From a checkpoint of a small multi-label audio tagger.
Model: 2.61M parameters, log mel input, arch resnext, activation gelu, depths [2, 2, 6, 2], widths [128, 224, 384, 672].
Training: soap at rate 0.0027, 7200 steps, batches of 64.
Data: 39062 training examples, 11.8 epochs.
Rows from block 5, named by matrix and row number. Rows with one number belong to one channel. Each number is 50 + 10 x the weight over its row's rms, rounded and kept within 0 to 99. All counts start at 0. After the name is the row's rms in percent of the matrix's.
# convs1: grouped (16 groups) 3x3 conv (model.blocks.5.convs.1.weight, 192x12x3x3), inputs within the group 6-11, a 3x3 kernel for each
# convs2: expand pointwise conv (model.blocks.5.convs.2.weight, 384x192x1x1, transposed), outputs 64-127
convs1.73 098:50 40 47 35 45 58 46 49 66 42 49 61 65 50 51 50 45 52 57 43 61 58 48 40 47 41 58 42 56 60 33 51 48 43 55 55 50 24 49 49 51 38 42 56 43 60 49 53 58 37 54 61 48 49
convs2.73 104:56 48 61 51 57 59 55 53 52 34 57 42 62 63 37 63 60 39 49 57 44 46 51 60 56 32 44 62 43 38 49 52 49 50 45 60 43 43 54 44 52 59 64 38 40 42 52 46 48 35 60 39 48 41 61 63 33 46 71 58 52 37 47 62
convs1.74 098:55 41 60 73 59 60 52 42 52 28 42 63 47 57 48 64 62 52 43 51 30 45 31 73 52 65 44 43 37 48 51 47 53 41 36 63 40 43 53 61 65 43 37 52 66 57 64 49 41 41 49 45 72 45
convs2.74 106:56 25 52 90 58 50 66 57 65 41 52 44 44 54 57 64 40 54 39 65 50 49 46 37 49 55 40 46 57 45 52 64 38 48 58 60 46 40 39 40 45 44 42 53 61 42 38 74 44 63 49 59 24 55 69 53 41 56 42 40 53 45 41 58
convs1.75 101:41 54 49 46 50 42 40 44 49 46 49 50 59 38 46 57 58 54 63 45 47 57 71 56 54 59 56 41 76 65 53 49 39 51 42 57 55 43 56 58 62 47 43 79 33 57 70 45 40 66 64 50 54 58
convs2.75 097:34 33 51 48 36 58 42 54 52 52 49 45 46 46 31 48 39 55 55 42 43 71 48 62 55 55 44 64 53 45 64 52 48 59 59 45 65 59 38 67 57 49 46 55 57 52 45 52 43 90 50 46 42 78 25 56 67 54 48 43 50 42 38 40
convs1.76 103:53 44 48 41 66 50 51 38 43 59 64 38 53 46 46 39 53 46 52 54 38 61 36 54 46 55 43 73 18 71 52 42 51 53 43 56 45 46 56 47 56 41 55 37 56 37 62 56 52 36 43 58 51 47
convs2.76 092:46 62 51 53 59 43 56 56 44 58 50 65 63 40 47 37 43 54 47 56 40 61 56 48 59 52 61 52 42 64 43 62 65 40 66 37 51 47 52 59 46 59 66 32 46 53 50 46 40 48 20 37 43 57 64 61 43 48 27 42 55 33 60 51
convs1.77 099:42 54 58 51 29 63 54 56 56 40 51 51 65 48 51 50 55 45 39 50 41 56 51 37 54 69 51 63 89 26 63 43 65 59 44 45 58 43 44 53 45 54 50 55 53 40 57 46 47 62 28 46 45 41
convs2.77 101:42 35 43 48 42 60 56 48 37 72 57 49 45 39 57 50 57 40 40 48 54 43 42 46 44 48 54 48 50 44 51 47 25 45 36 58 48 38 59 53 41 52 69 37 65 49 58 64 44 64 61 48 34 51 61 55 60 48 62 54 65 37 61 45
convs1.78 100:49 51 37 38 60 55 44 76 55 43 42 58 51 50 39 50 69 42 37 59 37 53 54 38 45 58 49 69 46 46 57 37 60 45 26 49 37 37 39 41 49 36 48 31 57 46 53 45 34 72 46 52 46 42
convs2.78 102:41 60 60 62 48 46 55 65 54 55 41 48 57 50 72 68 39 57 45 49 74 70 59 60 48 44 57 42 42 51 33 51 53 42 45 53 66 36 40 45 46 60 53 64 45 43 51 56 71 54 69 72 49 56 56 57 44 51 46 54 53 47 49 41
convs1.79 102:41 55 49 44 47 65 48 72 48 34 65 48 42 55 56 50 47 37 45 66 67 52 50 46 59 34 43 46 18 40 48 55 56 53 58 47 44 61 45 28 69 38 44 49 56 44 47 49 56 48 42 44 43 54
convs2.79 099:41 64 60 60 70 39 50 39 46 57 38 36 66 43 42 44 41 52 27 59 55 34 44 59 34 32 67 45 60 39 44 51 57 49 45 50 49 57 56 54 46 53 69 64 50 58 80 72 43 59 38 44 37 53 62 52 51 53 47 50 49 31 50 50
convs1.80 108:53 48 48 49 64 36 33 55 46 51 27 62 44 54 47 47 52 48 60 36 63 43 52 53 49 52 50 40 64 34 48 54 49 57 61 43 41 60 44 61 43 57 50 68 41 62 21 64 51 42 46 52 44 59
convs2.80 103:59 64 52 41 45 46 59 48 60 49 35 46 59 48 46 34 48 50 48 45 44 53 36 46 58 54 53 42 45 53 45 57 45 36 56 43 33 63 58 55 47 46 44 54 52 57 29 59 39 47 62 57 64 48 39 46 47 32 57 53 63 48 48 49
convs1.81 105:52 34 44 52 40 46 51 67 48 43 46 51 50 54 40 50 58 52 41 72 43 78 09 73 38 41 47 54 38 50 52 55 48 47 52 37 48 64 54 68 35 54 56 47 47 46 55 48 51 57 50 44 53 35
convs2.81 098:46 41 52 55 27 35 59 46 44 62 86 35 51 48 49 58 46 53 48 57 46 50 51 48 43 53 52 54 50 50 49 66 60 35 36 62 82 37 37 08 51 50 62 57 22 59 57 59 43 52 53 70 62 41 72 42 35 41 48 53 53 68 38 33
convs1.82 105:56 51 60 53 34 59 49 61 46 64 40 44 51 39 44 51 53 60 56 60 35 50 49 32 45 45 54 43 34 71 61 41 64 48 64 45 49 47 49 60 37 52 58 66 36 53 78 32 34 57 45 52 40 56
convs2.82 101:18 32 42 39 63 49 53 54 40 57 67 46 41 49 52 64 55 65 56 40 63 46 40 52 48 44 38 60 37 53 65 45 61 46 66 44 58 47 48 43 51 42 43 53 46 57 55 58 33 48 54 52 58 38 45 40 41 51 49 40 50 44 52 54
convs1.139 097:46 53 48 44 58 49 46 61 57 44 56 57 53 49 54 51 40 56 43 50 53 59 52 41 43 52 53 72 29 57 28 76 36 52 48 56 53 41 66 29 53 51 50 69 53 55 65 37 43 47 62 45 51 41
convs2.139 101:50 47 45 44 49 55 54 48 49 38 49 47 68 58 64 47 49 44 58 49 42 48 50 67 64 81 53 53 61 39 40 37 69 49 45 57 42 47 53 53 66 49 49 43 42 59 65 58 46 61 43 41 46 65 41 35 27 44 35 52 65 55 29 63
convs1.140 108:64 56 53 51 49 51 47 56 45 55 49 41 53 53 46 47 60 52 42 39 75 47 62 46 38 52 45 49 56 47 47 31 64 38 61 40 50 47 29 49 46 54 55 42 62 39 43 35 54 50 54 43 49 69
convs2.140 101:59 44 32 52 39 30 58 54 52 53 57 61 57 42 51 38 42 39 46 36 51 47 53 16 46 30 49 46 50 41 49 23 60 48 50 46 53 64 42 55 69 25 55 29 51 45 56 70 51 52 59 37 40 52 50 52 51 55 60 48 51 61 53 46
convs1.141 107:61 43 51 47 55 56 53 51 46 54 35 63 46 55 47 48 53 54 45 50 56 47 44 52 50 57 48 53 37 65 38 61 42 53 42 53 59 28 54 51 45 46 53 39 43 55 43 47 46 37 58 38 52 51
convs2.141 096:58 48 45 37 50 53 60 47 38 31 78 42 56 27 50 31 53 50 72 48 39 36 60 60 48 41 31 44 57 56 54 38 47 39 50 46 54 73 52 53 69 59 46 57 67 41 55 41 55 60 41 44 38 44 52 27 40 51 38 60 54 48 55 33
convs1.142 098:51 41 52 51 42 48 53 57 56 48 51 43 50 53 53 49 48 46 56 48 39 59 46 38 47 63 64 36 52 56 43 30 54 69 54 54 45 55 60 38 44 56 58 46 41 61 42 53 45 63 52 62 58 41
convs2.142 100:49 50 44 52 50 65 69 44 51 50 62 53 55 59 53 44 41 47 52 76 54 73 45 47 64 43 49 62 44 56 36 50 45 39 41 40 52 48 66 35 39 47 45 56 17 46 46 53 41 43 57 36 51 52 40 36 45 67 52 62 42 69 45 56
convs1.143 093:44 50 46 46 48 50 52 56 39 44 56 53 47 44 52 40 57 49 49 49 43 44 53 52 52 41 38 39 79 45 32 26 42 61 46 48 34 54 47 44 42 38 65 49 53 61 44 52 50 65 31 54 62 48
convs2.143 096:45 32 63 49 41 40 59 54 37 54 52 44 53 50 51 42 53 58 43 32 39 64 54 37 49 55 56 58 58 36 39 49 43 56 40 38 42 55 47 43 51 49 52 45 57 37 46 44 34 45 56 53 50 44 48 49 54 47 39 39 59 85 54 78
convs1.144 098:63 27 49 40 48 50 43 42 49 47 43 45 58 28 69 49 51 50 36 95 30 24 58 38 46 56 39 54 49 49 53 50 55 49 51 56 48 30 53 35 55 36 54 56 41 53 33 45 43 49 45 47 64 52
convs2.144 101:56 60 46 38 49 36 60 50 32 49 55 62 64 54 51 48 41 57 45 55 33 45 39 51 40 62 16 55 58 47 60 43 45 28 32 47 43 37 61 30 45 45 38 55 64 68 52 52 25 45 49 41 35 63 69 53 70 35 66 46 54 63 51 45
convs1.145 099:38 63 48 49 47 49 37 23 43 58 48 38 50 66 45 37 42 49 63 59 30 27 39 65 53 46 48 56 59 51 60 46 58 54 43 55 35 38 46 80 40 35 61 35 60 55 54 44 62 62 34 48 43 59
convs2.145 100:39 58 47 36 50 32 47 43 47 52 62 38 37 50 34 41 40 47 55 47 32 38 36 66 67 39 40 51 40 52 36 42 55 64 37 42 45 50 40 28 29 75 55 38 60 43 51 48 48 60 41 39 59 47 32 58 68 37 62 36 50 59 42 42
convs1.146 099:62 50 56 37 44 56 40 69 46 68 51 53 28 56 60 43 27 42 37 36 47 74 47 53 35 54 59 49 50 47 34 58 48 60 50 59 51 55 45 29 52 43 72 41 57 50 71 42 40 47 41 53 51 46
convs2.146 095:48 43 68 39 44 45 48 52 48 78 57 47 57 61 46 53 52 61 54 38 65 57 65 55 43 52 65 45 40 57 74 44 64 40 25 48 30 21 40 69 46 43 69 30 63 60 44 62 19 42 56 48 55 41 51 64 38 38 36 60 70 32 58 55
convs1.147 101:40 84 46 65 31 54 43 43 44 48 61 59 59 23 61 31 37 46 55 41 64 42 58 50 50 38 56 46 44 53 53 48 55 53 41 47 60 34 51 52 51 64 37 59 33 50 57 37 41 65 47 55 36 61
convs2.147 105:58 38 40 55 48 61 42 65 56 51 35 60 52 59 50 66 41 34 31 37 53 58 42 58 64 62 71 38 48 42 44 54 43 49 59 52 44 48 48 65 51 60 57 37 49 31 51 48 50 46 46 54 50 54 57 49 40 38 39 48 57 53 52 44
convs1.148 104:45 42 69 68 40 37 44 58 49 43 38 54 71 38 43 65 44 42 38 58 51 46 45 68 36 53 58 48 60 43 42 51 58 52 48 47 76 27 35 43 57 46 54 39 57 51 60 45 44 40 62 51 37 52
convs2.148 101:44 45 60 46 48 50 51 23 54 41 56 64 54 48 60 53 47 55 41 45 35 47 50 48 33 47 44 42 50 43 42 50 49 57 41 51 52 57 35 49 44 57 66 50 33 61 45 61 64 51 17 59 60 43 59 59 48 61 56 74 58 58 47 50
convs1.149 092:41 59 49 48 49 46 61 68 42 53 40 52 76 73 61 58 53 46 69 40 46 46 38 46 52 42 50 45 55 51 53 67 48 46 47 57 39 42 41 46 47 68 52 42 34 53 41 46 49 60 24 61 44 48
convs2.149 097:49 36 44 48 37 52 53 57 30 57 51 42 48 73 48 35 53 56 40 52 48 31 65 49 55 42 51 69 43 40 48 70 28 61 46 52 64 44 73 47 70 33 48 63 62 47 41 40 70 54 80 65 55 52 56 46 61 67 47 46 47 54 52 50
convs1.150 101:39 38 53 50 50 53 40 73 42 72 49 32 53 46 38 60 30 50 48 27 77 36 28 68 50 52 54 51 44 56 53 51 57 51 51 46 48 46 31 68 45 35 54 26 62 47 52 47 50 46 49 45 56 53
convs2.150 095:49 52 50 40 55 35 46 56 51 37 48 41 43 42 57 55 63 67 40 50 68 56 37 51 53 37 49 43 42 50 51 72 28 38 42 46 41 56 48 56 54 53 51 48 46 57 48 52 53 64 66 47 43 47 55 42 50 56 54 45 50 55 56 37
convs1.151 099:36 64 41 48 60 56 37 29 75 61 33 32 56 62 62 52 36 49 41 31 45 34 43 45 44 40 43 43 55 50 52 53 48 56 39 47 69 59 20 59 55 36 56 26 59 57 54 34 51 61 51 45 37 68
convs2.151 098:55 47 50 55 49 61 40 42 47 43 49 38 49 57 36 52 43 59 46 51 53 52 68 47 48 50 65 59 46 51 41 32 58 49 54 60 41 45 60 51 57 48 43 39 36 50 54 54 57 39 45 60 37 47 44 32 44 31 63 43 69 49 50 61
convs1.152 096:28 74 48 49 46 53 51 54 44 44 53 45 49 51 47 69 42 61 67 31 46 19 73 31 43 51 62 45 56 41 62 51 48 51 52 54 45 31 57 60 48 61 42 37 38 43 41 48 47 54 53 43 54 47
convs2.152 098:41 46 58 38 50 66 51 54 60 48 57 45 55 49 36 47 37 45 51 61 50 61 57 46 37 45 47 31 46 39 49 59 59 65 39 58 44 37 37 53 50 37 54 30 49 66 55 57 35 41 60 49 53 53 58 47 62 43 56 39 51 60 49 53
convs1.153 103:41 35 62 43 53 60 43 58 53 38 73 49 46 39 68 35 56 44 60 33 67 39 58 30 54 68 29 56 42 52 54 47 53 56 52 45 35 65 68 57 30 49 34 70 31 56 39 52 41 33 57 41 41 66
convs2.153 093:72 48 59 66 46 45 53 62 52 47 59 40 46 45 54 41 36 59 60 66 54 26 58 45 46 56 34 39 36 60 66 50 40 42 42 63 54 56 52 48 57 58 55 48 49 33 43 52 52 72 45 54 49 52 53 53 37 44 61 48 47 47 43 53
convs1.154 097:53 54 48 44 56 39 37 52 47 51 23 60 45 84 41 43 66 48 53 52 64 49 50 37 32 36 31 51 47 47 51 43 47 46 56 58 44 59 68 49 47 56 67 50 51 46 56 44 62 42 53 41 70 42
convs2.154 097:42 57 49 36 39 63 39 56 44 53 41 38 64 51 40 42 47 38 48 45 45 50 47 48 40 69 66 57 30 47 56 66 76 43 50 35 36 49 50 41 63 50 41 68 61 53 43 65 38 50 36 22 49 41 46 68 59 34 53 41 55 49 62 58
convs1.155 106:52 46 48 51 52 53 51 57 41 33 63 52 37 61 45 45 60 35 44 48 42 59 46 56 59 24 67 52 52 53 46 48 62 55 49 49 79 29 56 60 38 60 25 68 21 66 42 48 47 43 58 40 68 61
convs2.155 104:32 49 48 62 42 38 44 55 48 55 62 68 39 42 52 62 31 51 45 49 50 43 46 70 59 55 44 47 46 45 32 47 44 60 54 53 33 48 47 51 58 51 56 43 34 51 56 51 47 56 54 54 51 49 35 42 49 42 41 32 57 46 42 28
convs1.156 096:51 47 52 55 49 51 50 50 45 44 32 64 36 46 43 51 61 59 54 58 53 46 56 53 44 36 38 44 46 52 44 44 49 49 67 55 45 68 54 47 55 46 58 23 51 56 28 50 53 48 47 41 99 54
convs2.156 108:49 50 56 48 47 52 37 58 56 42 56 40 46 59 73 57 75 57 73 53 42 56 48 39 40 40 52 61 52 31 55 44 50 60 58 58 42 35 53 41 38 31 55 56 61 51 28 62 36 64 52 44 68 53 50 52 42 53 62 41 46 64 55 52
convs1.157 105:51 57 45 43 62 44 48 58 47 53 62 40 54 42 46 43 61 45 32 44 66 57 44 38 52 62 37 31 42 65 65 46 37 44 45 54 55 44 54 61 49 39 48 42 54 47 49 58 42 40 58 48 51 53
convs2.157 099:49 50 60 44 62 46 26 67 61 54 39 46 60 65 64 63 43 49 52 59 60 46 53 56 56 27 67 60 54 52 40 40 42 38 44 52 56 63 53 57 35 53 44 56 60 43 34 39 65 60 43 59 49 41 66 58 45 64 58 37 39 60 67 54
convs1.158 101:50 46 50 55 56 35 61 52 42 45 47 36 45 53 51 58 58 41 58 59 45 46 48 44 57 24 50 53 68 40 35 54 54 35 52 42 29 58 69 76 55 36 60 51 58 46 53 43 55 52 53 44 32 59
convs2.158 101:55 28 39 43 51 51 46 55 74 47 24 26 61 46 47 57 55 42 33 58 49 55 56 37 58 50 54 60 41 46 69 47 51 37 63 52 40 59 21 49 53 53 46 62 67 51 47 45 52 55 37 38 59 33 34 58 57 46 43 49 50 73 63 60
convs1.159 106:54 47 39 60 48 52 41 46 44 53 53 68 56 52 39 39 54 42 47 36 60 53 28 56 57 56 45 48 55 54 44 48 38 45 30 56 45 56 48 53 55 39 40 56 49 47 65 41 40 49 50 70 15 56
convs2.159 099:51 58 47 34 51 43 55 40 55 41 40 43 32 37 49 40 50 44 40 44 55 51 57 61 40 59 80 41 34 54 40 30 60 62 53 39 58 47 55 22 44 67 62 47 47 61 63 52 49 60 66 51 69 57 50 48 36 54 40 27 60 51 32 57
convs1.160 094:43 50 61 53 40 52 55 59 34 71 67 47 39 33 46 41 68 56 46 68 45 48 55 49 59 43 49 57 82 37 54 26 50 47 55 56 44 27 51 54 60 45 39 52 47 58 51 37 44 45 54 43 60 61
convs2.160 093:46 58 60 51 52 48 50 40 48 52 45 49 51 55 58 38 51 38 65 37 61 42 43 40 57 46 65 55 45 48 60 55 44 44 51 45 48 55 60 66 40 52 45 39 53 62 38 51 44 54 36 54 42 39 45 39 56 46 51 71 59 40 57 38
convs1.161 095:39 64 39 66 57 49 46 56 57 64 36 60 58 51 69 55 52 38 37 44 39 31 58 41 47 41 56 42 48 44 54 51 49 50 41 34 49 47 48 54 41 39 47 35 57 35 42 57 53 31 75 53 44 52
convs2.161 095:38 67 51 41 26 57 59 61 42 61 51 53 66 53 59 54 44 49 43 45 48 55 52 50 45 58 62 56 38 67 61 55 51 58 58 35 50 58 29 58 45 47 60 37 53 48 62 51 43 58 52 53 49 44 39 59 36 32 60 48 70 32 63 62
convs1.162 104:48 53 46 49 29 60 62 36 57 51 59 52 50 59 35 64 36 48 23 63 42 39 55 47 62 64 41 44 44 40 42 45 47 33 53 44 51 40 49 49 50 55 43 54 46 56 46 50 53 44 45 45 35 56
convs2.162 105:47 59 53 76 59 63 61 52 51 62 51 44 57 51 62 36 66 63 63 52 39 34 59 44 48 48 48 43 40 49 52 68 54 43 42 45 43 54 59 64 59 60 63 51 39 44 49 63 43 26 50 45 30 62 41 44 65 63 39 68 51 47 56 44
convs1.163 106:42 61 39 52 46 52 43 62 50 61 65 40 42 32 49 51 34 51 44 61 54 52 67 53 59 39 45 51 56 56 47 41 54 51 48 53 50 38 64 39 60 41 37 58 40 63 34 59 52 51 52 47 47 51
convs2.163 105:52 47 45 47 37 43 76 30 70 52 31 40 40 49 64 23 43 61 17 74 48 49 33 44 54 42 47 32 52 57 37 54 59 67 53 54 55 42 50 39 31 45 48 56 58 42 46 65 49 59 46 53 64 51 49 62 56 66 44 61 44 57 35 35
convs1.164 093:45 42 52 58 67 47 45 46 46 45 33 48 51 57 44 57 47 58 62 82 54 28 62 47 44 57 52 57 62 64 59 70 44 58 49 61 54 50 60 37 40 47 52 43 54 46 52 63 48 38 49 58 30 49
convs2.164 096:43 40 47 60 60 61 65 49 35 56 40 67 53 56 72 60 62 50 36 56 67 50 56 69 51 48 56 51 61 56 58 46 51 53 60 68 36 60 48 53 60 38 56 44 62 53 50 67 44 49 64 55 35 27 45 37 45 74 60 48 49 51 37 51
convs1.165 098:49 41 49 56 55 62 49 54 48 56 45 45 58 42 41 52 60 37 47 46 50 47 54 51 33 45 36 62 30 44 42 61 61 60 65 57 59 53 45 46 42 56 55 35 65 43 42 57 41 42 55 51 79 44
convs2.165 095:27 54 50 52 41 62 65 51 50 35 39 38 55 45 75 46 70 57 50 54 47 57 59 58 39 54 49 45 55 53 46 31 36 44 41 38 51 53 61 53 58 61 44 48 59 58 42 43 63 74 49 41 44 49 43 49 34 39 42 49 52 47 41 35
convs1.166 091:41 49 39 42 65 51 49 48 55 42 71 57 51 34 43 48 48 49 39 64 43 26 55 47 58 44 45 53 79 64 38 33 55 50 47 44 59 34 52 47 53 52 46 42 54 70 60 48 47 47 49 43 48 43
convs2.166 099:42 39 45 52 43 43 51 43 38 41 55 58 48 63 52 67 62 31 33 49 30 37 62 54 51 53 28 62 48 40 50 57 47 45 31 39 52 49 44 47 47 66 51 43 40 43 61 48 39 69 39 34 28 56 54 47 28 40 55 52 60 45 52 36
convs1.167 100:55 39 62 47 38 56 55 49 56 28 60 49 47 47 37 56 64 26 63 39 59 42 49 40 56 44 44 50 58 43 71 52 39 38 49 56 66 58 56 67 37 71 60 38 43 60 64 48 48 48 63 48 37 49
convs2.167 087:59 36 49 41 48 42 63 64 49 54 65 47 57 33 59 56 64 54 37 58 39 57 49 40 31 48 50 45 23 49 60 50 57 57 56 50 40 48 46 58 52 48 59 35 41 59 51 56 56 53 56 60 39 37 50 54 48 60 43 45 36 47 53 54
convs1.168 102:38 59 57 66 55 47 70 40 49 49 60 48 50 57 30 56 50 51 61 35 57 57 45 55 48 39 48 45 33 63 40 60 50 38 66 38 50 60 59 57 37 44 47 49 51 48 49 47 63 48 32 54 36 54
convs2.168 101:63 66 46 34 67 30 59 52 45 59 64 55 37 73 37 40 65 41 47 54 43 23 39 63 39 49 35 59 61 39 70 67 50 55 61 58 55 48 50 67 55 44 50 59 50 44 54 40 45 61 60 53 71 44 52 49 50 51 56 38 42 43 53 48
convs1.169 102:44 46 48 58 53 58 52 35 52 57 58 38 51 73 24 41 49 53 54 44 46 43 40 54 55 52 43 49 42 48 48 38 57 42 67 53 54 47 66 43 59 37 44 25 47 51 55 54 45 68 36 53 30 49
convs2.169 101:49 66 60 53 43 42 44 34 46 45 61 50 48 38 29 64 53 32 37 37 42 38 60 61 42 44 64 61 58 46 43 54 37 60 53 49 46 37 49 45 65 56 51 36 55 60 61 45 46 49 71 61 48 40 58 34 42 51 54 46 55 43 67 36
convs1.170 095:54 32 56 53 43 50 40 66 48 44 60 49 43 46 46 54 34 50 44 42 53 45 27 44 58 46 57 54 27 51 49 50 59 54 34 37 56 40 44 51 46 40 46 61 58 44 53 56 46 39 55 53 60 31
convs2.170 094:48 59 49 37 55 79 58 51 66 55 57 56 57 32 40 48 27 70 73 47 31 37 44 39 47 53 60 40 46 47 53 47 69 51 53 41 40 56 37 47 37 46 52 51 42 55 65 60 42 41 54 45 61 66 57 57 55 60 45 51 51 37 64 44
convs1.171 101:41 53 53 52 54 55 30 21 72 42 49 56 50 40 47 45 57 44 49 41 55 50 50 61 49 48 47 56 51 38 55 42 50 38 55 40 52 36 49 54 54 66 48 48 68 49 43 51 51 59 27 49 47 70
convs2.171 094:45 51 29 48 52 60 50 51 58 54 50 65 59 53 39 47 52 60 44 56 65 30 34 46 39 55 41 53 55 57 37 34 62 57 34 44 50 51 41 55 53 69 61 54 65 64 53 44 57 58 42 57 49 56 60 46 56 68 52 44 41 57 62 27
convs1.172 100:44 40 46 49 40 51 39 54 68 47 56 54 45 47 62 28 52 75 49 57 48 35 66 40 49 51 52 44 36 48 50 63 53 51 29 51 59 30 59 43 55 46 58 53 49 52 56 52 44 51 48 45 51 51
convs2.172 102:48 34 44 54 43 54 43 56 46 48 41 35 48 30 64 59 53 49 51 30 43 41 56 58 51 59 48 49 58 67 69 73 52 69 37 45 58 57 63 46 42 68 56 58 42 50 51 53 57 59 42 39 48 47 62 38 62 58 60 62 41 59 50 42
convs1.173 096:52 54 44 34 69 45 55 60 69 56 48 40 54 67 42 55 51 68 54 44 58 64 68 43 53 54 35 63 71 45 45 68 53 50 50 46 60 58 56 74 45 59 53 48 41 58 40 54 49 47 54 41 79 45
convs2.173 097:57 44 49 52 25 25 53 43 47 63 36 39 47 52 70 57 36 53 54 58 58 38 67 41 49 33 53 47 53 44 33 66 71 49 49 57 41 28 44 69 32 58 56 41 62 51 51 37 35 59 41 62 52 48 47 54 37 54 63 50 53 54 36 45
convs1.174 101:41 53 44 52 52 44 62 45 66 57 47 46 39 50 56 54 36 60 55 59 49 65 48 43 36 42 51 55 27 59 43 64 69 46 60 40 27 43 63 51 53 43 61 40 76 44 47 37 57 36 48 57 43 49
convs2.174 097:54 45 65 35 54 58 53 55 63 43 61 54 63 47 46 42 48 58 37 44 56 41 55 49 38 61 51 52 63 46 54 54 46 59 46 41 38 38 59 56 37 60 44 55 35 49 45 37 45 57 53 46 39 58 46 64 55 55 66 62 46 36 60 63
convs1.175 095:52 47 48 41 48 54 31 51 55 39 59 67 39 59 44 47 40 55 49 66 51 60 51 50 41 49 61 51 41 52 49 36 60 50 41 45 35 33 38 33 63 54 53 63 57 49 48 46 51 44 64 56 64 46
convs2.175 099:49 51 51 51 47 47 71 69 42 47 49 49 61 53 44 60 54 32 48 51 50 32 74 54 43 40 47 64 26 40 77 44 49 58 56 51 59 50 57 61 65 35 45 49 60 51 58 47 54 44 50 59 51 55 40 54 59 46 42 41 42 28 36 58
convs1.176 102:41 65 44 56 25 70 61 46 62 42 49 50 28 61 54 48 49 58 37 66 53 66 42 37 47 45 46 60 51 40 47 64 33 40 48 40 50 48 59 61 40 56 48 36 64 44 69 46 58 45 63 43 44 52
convs2.176 099:70 46 51 55 64 31 48 39 33 55 44 58 39 45 52 56 57 59 50 59 54 52 69 63 47 34 50 47 45 49 44 57 56 68 61 36 41 51 57 33 44 49 54 64 47 49 45 67 56 55 39 44 41 51 50 48 58 44 59 40 45 48 48 61
convs1.177 103:51 38 58 39 54 52 49 53 50 45 61 43 51 47 44 67 50 56 55 49 43 65 28 68 53 40 45 57 29 49 61 35 45 59 45 47 45 48 37 61 37 56 68 57 61 59 46 47 49 33 57 57 60 37
convs2.177 100:46 64 46 53 58 49 58 55 58 48 51 54 53 48 40 46 54 46 49 49 41 52 57 48 47 42 52 48 55 36 59 64 53 39 42 63 41 46 46 45 59 63 49 44 40 65 54 46 19 62 46 40 45 34 51 62 46 47 54 46 54 61 67 43
convs1.178 102:59 43 43 43 49 57 62 58 64 45 47 51 53 41 49 58 41 47 57 46 54 54 35 63 51 33 49 39 50 53 54 41 59 53 71 38 53 51 49 56 41 67 80 40 60 58 49 47 57 45 41 61 46 56
convs2.178 100:75 50 61 52 54 48 61 67 69 54 40 48 66 53 58 58 46 44 65 54 48 44 58 56 68 46 56 57 44 51 48 42 64 48 58 40 51 45 62 44 42 57 57 55 57 62 34 57 48 42 58 52 62 47 57 27 62 55 69 37 56 48 55 41
convs1.179 108:50 54 59 47 50 57 49 25 62 53 44 51 50 42 54 47 55 49 50 35 60 47 51 35 53 47 54 51 65 45 50 45 51 55 46 52 54 47 52 53 56 41 45 67 32 48 52 55 62 37 56 54 41 54
convs2.179 104:42 39 53 48 24 57 54 52 51 46 43 38 45 54 44 62 53 57 42 36 45 59 33 53 44 40 35 65 52 52 55 63 59 57 59 59 61 45 36 44 59 50 55 50 68 33 38 60 42 52 45 54 72 42 61 33 53 48 22 49 60 42 53 49
convs1.180 096:35 30 53 58 66 48 42 56 54 56 35 52 49 44 54 44 62 38 59 45 46 56 35 48 55 51 44 36 76 47 59 30 53 46 53 43 53 56 47 55 45 52 46 45 48 57 39 42 58 42 58 54 44 37
convs2.180 095:37 54 45 44 50 41 46 56 29 54 74 43 45 34 55 41 45 52 43 65 39 53 53 54 66 36 59 58 54 46 56 39 39 60 70 42 59 57 49 42 60 49 43 54 49 57 45 42 62 54 57 61 41 40 54 48 56 47 55 65 48 60 52 69
convs1.181 101:65 62 42 43 50 52 66 42 54 43 41 52 65 50 38 31 48 49 43 55 54 56 51 46 42 56 51 26 47 39 49 50 51 49 55 55 39 73 41 36 53 45 50 50 45 44 47 54 53 33 50 69 49 56
convs2.181 098:59 54 57 53 54 58 63 48 47 39 42 36 27 57 59 48 64 63 55 36 56 53 45 54 34 57 51 54 46 53 36 52 46 59 43 50 56 36 46 35 60 33 58 50 57 57 41 48 68 47 42 58 50 37 27 36 64 60 57 31 55 62 62 51
convs1.182 094:63 49 35 60 53 68 60 46 43 61 63 48 50 54 45 53 48 35 44 59 58 48 53 62 45 64 57 64 34 51 54 47 56 37 39 51 50 21 65 42 42 42 45 39 61 41 39 57 59 33 49 41 78 54
convs2.182 105:49 45 41 51 45 48 42 48 53 41 61 64 61 68 42 63 58 69 56 46 57 61 29 54 50 46 39 47 48 33 50 50 42 56 67 43 55 46 57 49 50 41 51 53 47 61 71 47 33 35 44 64 64 54 63 35 49 42 68 48 30 40 64 55
convs1.183 096:54 36 56 61 59 39 47 48 46 44 67 50 66 59 57 55 35 51 68 44 44 52 41 53 50 50 53 52 72 50 49 48 47 59 45 54 71 36 45 45 45 57 42 39 49 50 41 50 36 53 55 57 43 52
convs2.183 102:29 52 55 46 59 56 55 60 43 43 42 44 60 30 47 44 65 54 66 50 53 63 65 61 54 43 51 40 42 33 47 52 48 39 43 52 49 70 60 49 58 36 43 59 56 44 41 50 45 48 51 35 47 41 24 60 51 60 53 66 39 51 38 63
convs1.184 104:57 35 48 46 45 48 71 32 42 52 44 51 49 47 43 57 63 43 49 38 55 45 51 51 42 60 54 30 82 29 34 58 47 47 53 50 51 85 31 44 48 50 56 53 37 44 50 53 66 30 64 56 44 48
convs2.184 104:52 50 44 59 59 46 60 35 53 45 33 36 52 50 52 45 58 46 69 43 59 47 53 39 49 50 54 57 48 53 56 40 53 51 56 52 39 64 58 49 53 28 55 48 50 48 44 52 32 52 52 44 40 67 42 55 62 43 40 61 63 57 54 38